Rows from block 3, named by matrix and row number. Each number is 500 + 40 x the weight over its row's rms, rounded and kept within 0 to 999. All counts start at 0. Numbers have three digits each. After the name is the row's rms in percent of the matrix's.
# ada: adaLN modulation (shift, scale and gate of each sublayer stacked) (model.blocks.3.ada.weight, 1536x256), inputs 172-255
ada.692 110:554507424510514474546451510555578478549437476504525435525402462542524528509490476513529402465545507461471493483522479458511472416542522473505525517434496459421479477524447570519530602560536507509518518510544502560521454472398510556467451519519504508493
ada.693 095:511476475521501559477510474463456561471397515505498601544462571481510426502445511536528485480476568549521490545489492507483588449479485529522482558446510431485441519466454544452550455483454497406562465530487521490507481471534520472469525518478532428450
ada.694 095:485479503441513455522491508477537491424485486526490569483466442487453434540506416535523445523455575531503467494503511514446474505497428518436451507448452450500560574537560493502499529422493416503569490510520546511532496501564582504464488499458505500552
ada.695 076:500560530489529424511542431484510483434496491513497450519514528489482507458505531395462489485488434523514550467477519539468586501516532505521547462493500469518494539513469520533487603506415555546443510519494465535511496530502478511547482517512508457496
ada.696 096:532483521562488494457470590523524523550533563547488476529508492538427481479568499410562518526503514577474492524531544468530534450462486478486554521512548501603453516488488519533528588524515488464540494483521501535523477465492487516537548491528545569521
ada.697 085:496522566456482514509569474431491460477559513439473524482486509558483439473515563534512557530507486613539474553554539487446428491493519498552516482487574522440460494414574478522495511458497448513437466508548529497512466494493500538521449547460536422515
ada.698 070:482484510506484442541455445493560493462523506545542502506473519572524510521511470551491411504459523491468530500505482442500471538532518530504458516465524493520531478511506470511501515509424511550484492497555510453410539526540490505478586516541527407552
ada.699 064:437498500441488539530492572518494505516575537510530503426549479483482480474526549503507576491502564472555534484520517434559540474547508472503542526479481522463502465427513538459490460558544491481601440480458476491462499485577447484537476483453492498498
ada.700 098:474472518477525490492520457400522486477442488484482496522471494460458518497491458418496511440475461480509491474520531512520453562458505482555462473471522447497564451550503519499494462507523502531547478482495521491466490546489524474492540518542517493521
ada.701 112:495516543505499460504500400509517554457623524492531469506510469461480478491505470483484431578483556483509506451450461514503449501585480501448520515527465510539527556425493490339475532597513505536590479481470452469482469485485490493488518514453527431469
ada.702 125:504491522510461513452536546398484482463583525474530530449533437418477496427470552476508458541504507521479496443509443475542530456526521471487506499525475495457580503455513526484431475482392490515467472470476524494505480504515433490443465490465474501543
ada.703 097:542535459563501571545478539458487531521470499478531508533485515513545435571521483513492530466473566387556536518482447536469491470492455561488549498497462545499501486520442560452529556538512451490588528570501538499438524496458586568503488502534555506498
ada.704 118:527519547503500558533548563622451502505405519519507377508525578484486547523463490566464421524530508485482518501570509448499519487519491478414542488466521513505465498523504474511566508451480556515415526525478556515573541467483497501488459512543493525511
ada.705 078:487523509540497545490537526487517433485572569586520538545543544555488557470529540507498580539498527471519493385559523505459523474443555498555503506543498444475456465493525500520535481543405509506489490497564474519448470504425498490502506507533508512479
ada.706 080:484457564535525453531537527500495473519542546490504396453483498489495419426460535466516465437460502497472546487474467495481480509524468478498543435458508494518495591484435461469485550449581474488484530537490499475491513466473515502532520489506472477512
ada.707 099:489477428502527466510490475485543473537490459502479554453516525428530518589488527460505534482481552469494354524503508458451490475556531526498561448436505554517523536596524475411452536473478486465562511493456491502496482502514505513480571469477515487500
ada.708 113:481523441522482544486448531562534555478451541495494489444468565482529517481497521587497497516523531467497615502461500511476501523445532556415460464505486480522494489392484489506533527485568531562496487505449436439405495479529434500496469453533528495428
ada.709 097:522448451485502536524458527443514498521467441480498540529524473514473468476500438445522559511465485487597524578556480526466507492563500478565491539440498535429512458557526487511492524502436460497527531501458533580531442454568599501517524488483508476499
ada.710 062:500541468518563477443496422540466552489503451456533468486469496476495461434544537515481494464566384510536454529420482454549544470453533572476488453520543534446522510485528508470474564529466510458494476510443471487479502510389477544510567562481509490487
ada.711 110:508579535529484555492488447445464545501555492565597447518519525501547453571507417493485481542486484541591489526496491530610537482512488477536474489484515483539468540557562534538518545521460563560503543514528448493515501539512449539526566496369566505480
ada.712 095:458455513446456546505418545592508463521411423490470555506458428531516459516468496528527515474461521476556533486463542459507452525510479527436505455486467522472505581511498553489486503486479500432494538436406538585485489518524570491550481487512506456456
ada.713 102:459452572483536544452491565514459487526558481464493454498486444510481486476491508514472647439463511557534535477494501505546479500544530468437483424490536542472587464519574465447468518437540520465533414490455451467435481476528486460432468492530491452528
ada.714 067:474523535506529540516472532476444434483482516477529593485519473494469501491456457530595541486492450459548526491455479520542534492529504546557528508476496487535505545499495538500443454381501513442511484484424473473496521504479489511486478490563431526444
ada.715 066:514563489477464472532549465520546526528490513431474431477472466410465487521467505558528487545507451460541499477515533508529497509452506517497559464438460533484535483498582494474540485427468551510472488495445499589505501440510564457482484500435513458524
ada.716 063:472465512489483469483480534444416450519525533498456488514549462472532525535502616503489548588502511517466527489498479506445497458558540506542555517515420480488527470498514562451500421562597498518481495466558512481531510491439479488507556541560502514483
ada.717 090:512559480493507453538462551516486495522435472456469552481510444494454517483477477490477444432476471535476522504513479503513486556444472495520545470481499519460503588531481499461489438454487467516583501486396605547508528556517465449522417506467559445485
ada.718 103:482483546443460473496560454530463512442579534433523471459552489464508509449527487501518422451472567413559538475405504557467455539535481460517485533534464457526541526441463471392471496486534517540600478507397477455423498528563519473511514514570487460403
ada.719 084:497554459529467586531570490494475529542553493551504491493526503539523486566448535467439454395462587456555499502523457499462524472471553451528487458512486488476550516499515502469484514501430487508543490510511478529526472515495443578554448492513503480526
ada.720 082:456486444486534542502522604504472512543410517499499537505455486474496496549429497485519543480527509548500478473552516486448518502496472495516493506493485461535449422509507465503539524472526502474533486469523519492534485484462431483508408525444467484536
ada.721 094:522556498536496469521434408492573456476579495517526465578513516579515470554528527476485533533522467419457487482446474471473507531547528496474472411513477501534536541534499564582487589476464536503466519458462468564489561500454482549547563518538516524541
ada.722 132:447524468498485561477541594494444540534444539526541472457532485487459429527474541514520494469437572573492542514538543463536517576489498470456513556505467524534508480488535455499483416508486440464663468484526507426526484506496514356469478513499470405471
ada.723 064:498471532547468507472454449516570508513508479446524480504501514516446499425516499486485419503452468500525520489461492493478474452469505478551540504558488558467540485438488486489511515493513529488468455516462523514548527595443536462580545453516555469503
ada.724 079:478499512545467553512461513525535557541440448533529567486459517524490495583522541509454521514511524459592390536511452499477505532503547518495561471464518507485481504552519514620494513480441570480477515470460538536569487547542524559496558499556471466532
ada.725 135:555505552503529545502472571504515474499454492480487479519462526532494526653505501504501520546477554418516567555615526510571524468512508494514562444493524555471550484530505513534490509507500469534583534501516493531478491449517448507534447548541473510557
ada.726 107:503515528502539491505462522582521496501545496531519461584472470533529525562536422540518611533492528508442541489532458500589422495500502511470527530480576506457393474550460492531526500486518533520406488505521530522534554514499426516498502498481502548522
ada.727 087:509530468450505506484514557470459457502499452497457487444502472530484480463514517494595517498501568492497509449491496465427476509554484564454524459463474509497557502506528468402425682499478511544563446499498444415492508470513541462490566462549495479445
ada.728 096:521468500529518558485503436465419519447555486497527464494413497506500539531484542503470508467480605520462441544505522498455456429551502423497500457478525473416532501480527458528480445575430506548524476506553430497525447503539459508496511518496471440498
ada.729 071:509502447556537470537481471526515486521488477480522462550485571556515471474437493431502561456450525516497549456578485503470536491473536500465476456507451586619508447478479503471442502433524460452520478467421541433525528485530513425484498497475451501565
ada.730 087:531463426502474454486494531487506618499493495520445493455472436443469529481506463509503448528515440538480524467534552505434493568436465543576532593543519474456475497424476427551489443539563481500502453514488493489506524520479437468511569475545581504443
ada.731 091:492457509515509495483462462453527527541554513543472435494535512501493543542480479434495513478489568461430438560532495518500570528492522444467529478520578458480529475433510518427466500557535543480504499479491427509518455473499410496537525541485550459561
ada.732 113:501523539465457489483538542501446474439525482485514437475434506425488491629534491539482513522433529525489518466454518503513553522483473476492501462511449505410594496546573550523493479504459482475515490501550491457495532466518504485532447522536499489564
ada.733 108:531565446501503521520492498531529580498458466490486583529473529500513530460523538554524596553587514507467549502465471498501516483546535485527424544492548477395585490485514470470527520595575529457541498528571507507463534475455503508504520545477502564508
ada.734 051:432528466523500490521503501538434532473545517464488565547496469517512598462455512502512547466565544515491520520483562502433609472515466504504477536563441536523438498468470518495518480493459448485484507479499489438476488421436547468502490538501457535533
ada.735 095:511471562506514537478559468484543527537636508531500425505517464455529478469495508547528422527529425500412391533474505526500523505529505495539508603486543505445481507512481452517512550560564479430546558517470528561525530518409416518457459590501522542501
ada.736 096:495499533485468547500549455484445537555567535583547470496538511528508436555503449465457475482471487565485510531460504519507510511517443474600557469535423525576517544456511539509581505566548518474401472504582449498562486493497480495515525490473491502507
ada.737 066:506512487483560525502541445536569478501524565524464524496477503540479454442523490435468423493479490501554491512450518481493491429439543503504463475497474520448470533449512475394481526479532563490567460508469459486582484523498470537551457527502452490512
ada.738 091:504442465530526467503455499584543523481438520499529436496460542491464523506504450502508509556484509434522545493508528497510485520474498528487514501493487439616454577450462504474502488450508448430587491461481485536523455453439489471579499488482481571499
ada.739 096:460432473473442457498458520471523542544533470510487541445548505488507516565472459499461631411497458475442480463527492514524548509533496540558551539492507509442468415483487506440523497559502468448573491455474488499505500464517486508482496479545491459514
ada.740 100:509454468477458500492544437471503520578472549536499445548524528416488523519527456477540578461464544583521497515485478500520491530541489477504498414465563511514539565456584498523511463524489409504532502507546493447521504458504463387393450494508460453501
ada.741 116:474509498519514458514503460449545542582535458528484491546531528509550450452530468429458461506558561464495511500506511496502548461468496514438484484538477488499509560531471541558521567483495447483510507488469359590513509546509504523482497491471472482469
ada.742 109:487452471470489428486487595515478470516458477490483535442458507461472442475471518482504537473457483506457531438564520526495514494506437463581533518545538423538554434530528484446432455535524462521565479503569513455454453491481526475498603478451441516493
ada.743 063:488488531534454490478550453448510582510483457500467535494501526486461498569501500465522524494557537572531489439510490530500550444479560495543482504518531488443464519519511435374514506490432549442500510512510444466516441460476521543460493471507475500509
ada.744 075:454531541540534476471520508548445529498462468534473516469478454532541508509446460423469574487526533489521505464507520531548458488522477451490536425496530428489482413531534500537457430492486536431477477460505470455508524500512512469484538523521456486502
ada.745 090:487499519489430484493550563513494503466485529520509582510541457520482469513565451491479456522455512475447512511498527479509535508467507543425535568523513464441480472509437457496460466475561538411602461499522552443578483494511473488496555492539507487475
ada.746 086:528435502494496529524487508425536527464492452456446451484429508408518554563534483540510541461460521518511580554458512493559516538503486484465516496503539515483619565554559517529470543530446534550461477497442491499501471501457520461477486532519466566563
ada.747 056:533476547496551526508468548557433497517422482475553448498559511552513539549441560510435543498515509491487496450553459511521465506499496490480472511465469567441476528485571534402452544506586498496492476481531483486575526474501534597529491509545528535583
ada.748 126:556515512473469540502475591543461492489490534536453476447543505531519442481514531507593498528422464424476523442515657548536542504476513458501535487520510493478463501492489524463501568505475552564470523510502543535434485507541473568598556469496448503472
ada.749 142:505518527521527557527470542486525510432558516459554450511594456488531470524490540567518441528510483453510566498483497499507537478496521532537545590500532486451522456576456486512569582513479497495445540529501545504471447501517544483521480502561512485491
ada.750 107:502457496514512529471444434522535460473454506534492489523516500426455566509493517500481497556464531541519433485586501533424541522507467524471515456497505508549516557546476439542477454462393457528570484491489518466531448516529601441481498444492513491486
ada.751 103:491488504523495521507567499510484477497634553485479505486530567525498494547473447509465465542451498523552574488550474502457559467485452514423516487482504513437425560535493444461480496506457544545567500460476547490554453460440482496491476525557485495496
ada.752 077:477442476462524526517500522527502450534585494535488560560510484555506453530473444490519508548560489454501494468540489486486437447436476511432556557441461552504477532561487510518517506472480548425530532517410495490463536504446439521512462505501555463556
ada.753 085:448472526456521546531573530572489417501506509520471484473519485498573521578449492517477566497469469490475477513541483497386460526517534467482491529488503515489498450467507483422510495557537549538472552532500571524502562528556519542536451477492511537488
ada.754 065:478519488490608427497532537483513451422582469488465527484566500453521554470464470495504534451472478435517503509565475504472460478470516468432522477536496481538504495516513515555545492560526474500506528494561558499527542539537492587431470468395541516548
ada.755 105:513508589493497526525537529542571430493425507502534443522503514546496482573470492573501477552467488582509552450465471466519500466503495513538548453501517496451460537444541505499517540479585529433495506513566536480468578543541598464464483492493537500485
ada.756 096:470507505502538457479540432475460539499528500470494520469417482498532493455500581460488456544420552516488494569462550517487489503486445525484463466555409541562520471541572464443495510499452544541475476470591522509529476508464531441507454486508510488505
ada.757 119:539525497538481448522476545462513583538530464568493507493524539559513511561529537508488503598535466532464529492467497507588506520540549551537475432497461454486439501496498505616512483440477456507512494534519502488557484516602450558513576531515487510486
ada.758 144:461482538467467478537553450454487583503531483502462499440430500471513513370514438454495421529497495527530434544467509489524484532507465557528471400512494400485500488494572504543488505483499521589503481521529451459496536513450486510482464541464505519485
ada.759 097:492567444549560483488492468493464537481503502552499541521495511489526465451527529457492547495484515515507442522456505505464510522495473465521495480527523410564480390459481511491490471466415533506573475508483432521544508502476454500498533533501531469462
ada.760 074:532462539548498468483507494478491490564524471558526525475527491540522468488543537443465549467471522407465523503375435509440492544498498521467515558459495465486515540556519551448497553468523540472394539497507526513543494511576519506553473490507536473523
ada.761 120:529486426491504472470480577455516502524547530563503527536508504477528440604486490553475531492514518571443511529567487478562482496456494471414500471467548507482503487420460522550468533518506531498469493503546481532492515510550473506482603531493525536533
ada.762 100:538436446482466449501527477582486486537457519599530550517499592540491524443552504487464519526485447519490441541454453489517509494549439514487522501491554476498522540513479512513538555440506534514446479514564444527476472538534500499521564539519571530538
ada.763 123:496444452508485476536469561509454493527447513520492494434479511504503470531481432455438457507479492504516492471503507495551602491479494493527496504529563505447460428536471483492550442476489475554512447477468464518491515465468447533515603539461492518416
ada.764 102:494506511482520499531513512469500484544438477453466535486462574495542567553488530467515533467498537527509568484493538495472488488429528478471458487508472529493567493550586522410533513492572507503489519538468556473495500516523501498469493530504493479533
ada.765 068:531532465522473539489516492484495512484575515498507528452523580552526512496478504500460479586533416499469513543520450484426538454555496562506477537500483582550507497514453402551529574535515493488459489490547552473458566503422450463494502524544572527511
ada.766 083:501484572480520519499570601471492503525569522455507478436529478524490504488552525461523509513534411493493542527554454511469453489529546523510549554489477517548555540618608530542597461542513506481413516514524547501550485464461476523468464513529472541516
ada.767 108:463505461522422542520495524526505466491618525524533526471500494484499498538474474528495463546494532470527488505568501435402495489558510522492538565517548512461509569428552445502517514464402479475617503480455460461437476473476516451495545504536500479496
ada.768 086:521536447456486508489473555445492497534458474518511537520598573520485547542517484499527565486464500524526494590514496465588468465518537487434411537540456509561465517459581523570489548537449485509390517505483506512499564568630464533470480529525503393524
ada.769 107:486555532497520474474553483555483476543584440530482456489524538491533540536476546479474539497501493462460470475520493490495560492531492501596460553509464539389481475468547536510458493563492524567496519508568427484554480471505458483512607491489508493567
ada.770 101:499481516530511504491532566472485509521579451497488545526528512495520517436456525485465572517510501540513485549533490477420548509531528516547492532489533498524478448588500473559530499477538514521533491494485434465492503520523478526480566461484474501506
ada.771 084:447436561478555475527497492487468506510557554497532541486526521474499523444486546480448521469519482434543539459490516517506550498527515436413494398573535457487472461451469507502424416519535567523487481510498457538490496510395444527538557527410486514514
ada.772 097:498497449503458492507519467528473493458563510445509429502513493447511413489511510480497492454515486479489491537523524497391521568450498508534498523438528525631560490507451491531481499447464524516429506498435584550492512479384468505480483449488540513464
ada.773 098:492501475545505514476538497537478415447456517491489510499537528539472527498504566464453535508516482486491467510477474489515495523549508471563514500515507470527535578480503478479497517496464440548531467534534462499522484502489431423511420544484496501505
ada.774 091:516467589483504499511494448520525459520452481494544385506498530436476446476526465455480459470573460481470523508544508514464355530493567501520542558479534434467487450559521484477527500523484595484423530443478468556467478486488413489517471517548539514478
ada.775 087:510522536530523474511536529432500515466482451482521528533521431529474475446493541452502590549471535442480533440474480501547533523464434452493507387494454491435534481538468508424465515448413443423482522506547484482508541475518463499477553473551514467535
ada.776 076:508505480457490542513515484474540503471531453431515401474488543501539487523467522521518516447515524489537439543417570519503429496484522494544515503520449482583520480536452524501545477529508392534579491477481508505424486438430476545514561529501518528481
ada.777 113:462468497479481445471533565538498514439518512515497462471534469564520509519547469472504506568435426537519526437506533487456490469452488483574555444498456504503542444599533504549475480487490518506549507508493449528461522513478515522551445517490497473509
ada.778 112:515513483472497514540497470496553496545477472533438430512513537453497589512496478504499472495570592406434461497536484483451430480550485444515529500481535446426489497479485446531524563479544513504475513523505496544553518532424553556502567462527485514510
ada.779 085:514492542567511486526571498497460481487521517443472526475514522468511486544512536535529511501528500463492483561540557569476560488458440475558485518544555532500554468514542464412440498540537530603555498561546482482534489469485447448513486504459538594571
ada.780 103:465497484489453478511491449462481540499509492509530569456500510446497519560480489495418478533498449595503526494423575492477478514443495556552427479527508473516505440422449492495522481532538441509568451467550434503480509483464507469468564509476488439429
ada.781 106:565502481503469520521541484481502440510394485515472642483463499505562479531526459509503445559493506395514498516465494486457496539499481505483438406518454462458487589429500490450498472469519478463499511465453553485489501548422472509484468500542491472462
ada.782 102:460466597464451514484473568466486458483449520531480540508478432447465495533516500548583470516426525523482537510527508475500513445546470491431491550509485486428497537557546486455556590497526488467529458480513606475511472489548505476491477483442519454502
ada.783 076:520556525494543509550442560504462507492568555477521496508485396502543498504543521504487459491505485466577532490591533480533468454528427467509469453561516507534467518518403495432456546484497434569526458493508504529461456502427415573519443496549469511483
ada.784 094:494475484514508497552511457555494532491555504474491505467518547510476477529496509470474553483528484620498529533548517503551484452470517536501502491530494544452550451493561530621546487514446493553441512487517475461559508483462508483471500492481437488513
ada.785 110:508466467474523565538509488503463486550530520403515465501539554485507519539529500457504579498487524531502500514577473555476474470417456487563497479529572437539521468359497489564505516470458509563514474569513506439547580490436518512486486539503493549515
ada.786 102:498512510439503508511488490546476546467583500485495405477480429471523522480519521556484424592462502520564481499554541492477473485550491488491498476544473466431574520554540480546508470528461433603440471488582470532554503487474573516512424548475516465459
ada.787 069:479552490492402551524535501443443449463485542535466475497494450474501480489503481571484466473511512443495495459500498515519562521511521474545502494572471438513484435588464475454484451532521490507539562541510546485596502508480475548549562494494522491499
ada.788 101:492486540497539458480472506579504505519477507522533551517469469485480494604508446496524487491483559475542551516508474503470500500480469496486473591566528542426564433459514488455488510536544492437505422509555411437516442491484501424461530515445507509509
ada.789 076:496436495531508566510480545507503513569490486528469455513484490506488595528481478535502503467496523458535493444531479464448508565537489479538503434501531457481518492470456512530469469462591425443488455524429533463555557549493484475490578427498503502480
ada.790 108:499498540502495425479514515584528500496412471492505631446464474534541451542523496440506492463491503486531570503455527480491482527495502545518478539542430515537514535407541516489512503486560419448514442490596457478433538515574460512489494514504505438477
ada.791 101:485468591494504550509488491534501468514486477510542538547527535634530459508532510535452431490479490540533509515481499504472506522495525513452530483491511441476493553512427489484576556470563557491448479495527554462502524521535418456489453481510494481388
ada.792 085:536545484490438442467435520531592549497506471510494494494476493502517532459510478493448533549528445462502529520504495493494550524524467515477483418528470446500528518379497503465513430508493541453478523503453508533455549544508538539471407447581554463570
ada.793 095:534490493466512509523566563548513566507421471501529554467512496460487518475487446438410479448479523470489493425493442518542493493512450516476458562540492409490515400499406524506468508532494487467543507514495488503481519506495446586510552497548515498506
ada.794 114:519500517487459497495520532488526529500427494531445447479546428491502521406494507497473456540522482415490467490549504534545516506463456500485489502502539463451412444390455453526521483467473486461565510549498483511478529547467541531500486512555520488449
ada.795 088:495497542507569554515483434461452541470538551490466487503527540458462502427465464469426509428495527460453480543517542520481518511497493485490468501482503458527445587397435473544517529526459512453455535475536557527476501462502517502543535495466527552449
ada.796 112:528504542533517616501572523511469507516459473488495425487462526499522513536489547458500457489509462429526445521533488502507520467506534526514541520436474486521424469593546508528504446493501538572515510495500525471593482506525474543531360432465466564513
ada.797 097:529490547516530446466475472459537503575563483484496501556490546455470498431524431461482534498508457528516533509492448504546503492538447536522464445486560521575427525453469454552525454549527535530469544468534535495500535517495411485490444505498547541533
ada.798 117:514460510508504538502440564471482537425469479471554409494440461487487498523511522491472569524456457515552526521525497506440519499437457496460567533478569570524495427472480484501524474486528486458525543494525434492467462478442533504512502527533519529503
ada.799 086:520526516463550543515498514489462515428544497564463519444497465522487552469519488474492474573566477428459476421533464468426509481513481468482478504457598505524513434588478480543546452406557492464473546465471499569451528495522584570497489493568492532495
ada.800 100:493451496498484491503492495488497476512532491574480490540600558506487507437476485499531559474524414512502493574457465502480484606497516518451461524451590555553451469477509491588572555560548504545427550521491444483500496512512496497448445496558496524521
ada.801 082:509589535467502498526562525554512518519416486539457514492502526484528496519485485469477509375510466496484513487497555511559448542496517445490437464501377540480426562437480500493495509456501459538485464478551540549474499550435541472521495480497482491533
ada.802 109:480521496497505525487475525591489483566496431455473472542493518511529516439438551508563519424472452554484560484508519458514478486534570522498519469471504573588476393554503449520503629399531511510532512464510485450541538423403541440500482487545472479466
ada.803 102:528479515480497498501527420545474519448402487496519462519528554499483576530500512494499505551482463533465503541452464515559501513473530540535464465489474397558511469478492485562521513378466461465431443529489537476470519523592436495499525453502508506465
ada.804 101:517486512513453515521544544429437549459457456453503504433463436489508578538464486536544475477468495421448525492519526479500495518475423474533538534500450468494556439493434506479486473523460498533539515518510510519505473478593506525531432516550492515517
ada.805 096:464478508440497440505519505489546448543520539551475471482502528508506503550529534497534499572555502618490549496508466449520483483567524474600491423531475533496603455533613498573462515526527531518464436463432425490555581506481475475447472533499490445499
ada.806 082:506553550493519478466415434507557595492553499475547432506499578555513481515509541515501475566485512539483521534499482498532452483451511570473469505461522487493472455512511503630507433516472508522392521538559465546458483530491381517505540523546535573518
ada.807 105:463476518511492503536539517507496453519439502470492450492492487490514459465511471484484512400482510551500522537501566476496510473544537488465507478506481413482486509544541479550484471448496469465440482445537593483525563436521491536491501491482500444572
ada.808 072:529470554479484517506519477502529521481544518537518514551500501519483463459494462450486575537435527482498489538425504487523516492531473502475490507480581469545449484469483507544538501479470513605522521473564504524505442552537461504488510438531534507494
ada.809 107:467543504476508516520548468472495488487547526479483598505503517528503518564492486508517504561479563554541490485471528513454509502448503518546499550567571518412446481431474482535532508545530458583490505515543488413480528492404529481492513574491496506473
ada.810 101:440514532459510485447531374534495510474547498525510577549583521516485556416484469445481537461549475481439340512434537451546565495532548570568482506484494507496480437574477532491479577507422583503439545523443503524570482498517505542544582506466512522536
ada.811 104:480480467515484482496475498432518572547514494503553569451524486456517499493455521476468421535532523508560474513447526493504531479520522511452495437495478525401517470494503572442459508543514512471564474516516440509540445544431501484458501485500483453493
ada.812 095:508498536502470516494541461486475495412480510505458627502511575488508523430518495538487533543491491509466497489496431497461584472479499485416475539463523444449477461608517470497509498481452457459460520533473565499553487536614522506497522511519491471449
ada.813 087:585486442479478518513527493523457496456513482474440502493464455519513550566450444533499541457548507516491514511474517520545485497502493459516494471485526536467528376505454462469550545539393513595514476466507511491583467421535619543465561502529449503471
ada.814 095:456534513471504540461511525537515507451494466517498510480560524530536560381495518518493540473525534408506554474465490495472480517495516407507493571460503429459550491434488539486461441585497483515548508483423581505500493509521488481514517529502464460477
ada.815 104:534468545479560498512499448479509560529524512503507552485495619528504418451471498544512541526458590546509474517539439523521481528492442507436459516500485538494515521484487518493516578542443559494478492486536544513530495526529544466508510504504500465566
ada.816 084:478507568533505509522543538468473494450511448522519488487528530560514559427472512459513450471483472465510566501455485462479458499531548506415466503487533508554521482570482473576516538568512588523420522481510535548461475480526546510500545517487429501464
ada.817 094:502530423527485524488450463496556490485521489507567557585550444536471572457484540487477606504469531422508519484406491499505508506491507533519527476501495557489547520458515540452492470491484515590445473486504510538513446489542474514453437474522481478537
ada.818 076:484515465495488517494563462503520457461619520470511528526460471466554515438515520548437505492533487544511529514472486448560458507476486468455456501523493402507494489559512544588508449506465538632450505517603476501504521502474472461535521480488454533573
ada.819 092:524511470444482512499563543499480519443486502564499532478514518475463552509503500463473452511468492399512510453511492502474459505503428497481489519497506429427475517472449478475524472470504523482540488525514574499501473514597551578515501535523479521485
ada.820 095:485477455482460465554567431557525545454524537573488461455452520441502510495527511432513457579459492522471541465491444518427524554464459508511470509502500458515436563442448526522513473555546453501502481530504487516540466536575428520470517520493511536528
ada.821 088:493493466482460518493488501500492534492488475554467514493562481493533555490479467538503487460505547427508509510441471461415498534519518478568430397447420474433465512476565496502529462505465483528543554486554548484449454466469597545525590490492542489512
ada.822 093:549560466534477524478449527480513507515486477463472523533457505530483557462414520444449475476454536517525525565561494501508555541527475480422446483486447494551507496456533509567504420471493503474490478521526524403474537529379488528518428489516431488472
ada.823 105:558484478564461531509442433482474511494432513506566491464517502466481486512534425491537567454543460452493450479485535532549472473441524515493549487441526518462414490420511569510513499441470440410521493489521493526517425489511487579546448511522499537457
ada.824 075:513437485475501499491440486429531518498544441526513470528513459504475504552485463474543489494490530475534512452528524487455465452521513497443529482476527564445469569502496559522513534481540505429498485463419424562465513465488499530467406492433541471486
ada.825 080:556473592493482534512441421585500558540506505498521465528489428469457558549498446535449512484471556505487495486447533487529529477509528471558453590455524469493503419506482502533519514567502533430498504520498543494517505503486445464514524471495503442506
ada.826 095:505555491501505503493452579467545488483474468546495468518542501494507540400515519481484463568516481466477432467431494473419574557544510561495514470493498470518443484441415522559452452470488442553431509451523541519514515521503452566529502502541511554540
ada.827 098:514514572489496528506421514568491480498462529482483612537526489576506506503507538494484553573549455461518535441485517537463620513503450479508507516528498581490485525572481475456506511494453485449487461501491463496471486471519478513513408484583499526457
ada.828 100:508522459506473494499532449496506490459482513492480491494493517518501554522494524574552545503486492368537585497518509538500553485470485481429531452529493549474489527434517471494549517511575542544484583516521551537461508478436497513569515525459532560552
ada.829 091:526508465498458504509490484456499513512627461439459448507428487495500464513444539559529579547450521490500519484472496560526506501442491430514502550446482517520469506556517531488522532541445541582572533483516535527499482510563621509542510477532468528515
ada.830 107:540406493537512435503485517514521486538497499503516465519478561461516509505520469546496561414507428499538588487488409500496591482525441481517499515509466438502532581523538501506538492570483565545479458516458551460505531498477554494447509447469563451467
ada.831 087:479452525505511474506519564490548519484470481482467359550497537498524498443495488535531483434455501466491503566452515539482523523532555490537457500511462503511521434589509544480459533525531517554594487469538456558496464530473476444562620436478509576524
ada.832 109:506471559479455558521525469531464524453503521497475470463481481499490495506513519476523407542469500557565518489475462505431480483464534494503490615527528497468499470417489460512528551518576505475490495518579461502533488477502506495479510588527469534445
ada.833 084:491500446454527499487459523482453486539464497465499467445513432488448463479499511465564461491518492511462485470565531469519476490482495477566496460517535520562509435481495509642526522515593513531560504487536536514549465475545471463454489464497466535574
ada.834 093:499504463521545507530488466490500529531559458474463476466535469539457494470498459524482551460537568476488522473518513493507481472496549522441539573530495513414511437431503468450444534504605565524510518498482505483513517492498541519532514478455428536474
ada.835 105:514510425483520536538450523456506516515471488432489548556495557482509525475490528536483515463482554434513472461493544508448457472442471499521521480504454424490556434515477524435455492487524475425503500516494491524440463489474505544555524519469504527415
ada.836 091:512489494518579543482504448561542490533513488439503499468506483434506486426509510448527480502537558471488533488424438502528508498600489486472473469470501508434548561566566494552493543493558514438470481497512592499591491519521540550453483502409427532502
ada.837 095:516544555482581515494457519471538521473456564459415484485510483480490480392521511539515446475475423511471548450536511503565467459493495543487510480499529450452503457518481459464425578483559528461536469495541489491432489527520521446521532468480432484495
ada.838 069:518447505519510433517489457526538479589457523463478533524491473516504554491482515469527533512509602515514542433417447485462513538475487469480467496512428460453558446467444516562523539456488482470509508530508434508531470494474450487453562472469481490486
ada.839 098:471499569500519491452507506521496518493482458472516494500509531521500500434488523488447523474544467530469516487438500466538518483510559508501502512479407547488574437607483535500421471490513525398415491514447488506471475511515475515529451493510542485569
ada.840 070:494551450499488475477529493508519450504451527471484606490487459503468505489474545543474559507551524467446480470496534489475458439465537483430478458499405443523541596483471544448455451446487401454456516468503510513483487511599509508562442496481513553442
ada.841 096:502481452514561472502443498530503489444444519454476426499410512507498474515518504521496613559500402508498505488505486477522450460449475505510534535496481529504462472530554476553520520462487429513499535496531498535511496455561486489507505489489502469494
ada.842 109:538528526554439489511521502512503540519493507510493539413445499455502512486471456501499457545450497559541525452506524565490500481496488509497491498502436450519508446501470496462578526436577448386549517497503540414487456470446496474489524523504521464536
ada.843 076:446512469476484494494472488499482500490498511526466515497507516569531476433479514523493451490424574557580541461513536479536513566461459442451464483523502450533513525527472488511480513489519532571521462514582478487542519509468549430485543440452536567528
ada.844 095:486486559510503495496553466500521471470485491435484534530522499524557525573519485522441535543558481458461499498518451491457557501511513530556445538498521466359624503611527477461518443461487571490502518531444503470514514517449532477480431546503480556504
ada.845 095:524516495483473518486464430494522523462503518466528493513461472503509465594474557487554453501536509418525514487499554460589533471464452463511479486508462536572460522540445547467477509527499515527455568476460540587454489502466424530550464456453539574558
ada.846 102:486507516536502529479507556512452460520519465545469515532478501591496536507475438477481492506535413598488485534488512455523552529539554494587526546489464454475472486537501537536583505564483513523536443486537476531511489504526487513529548510500487524512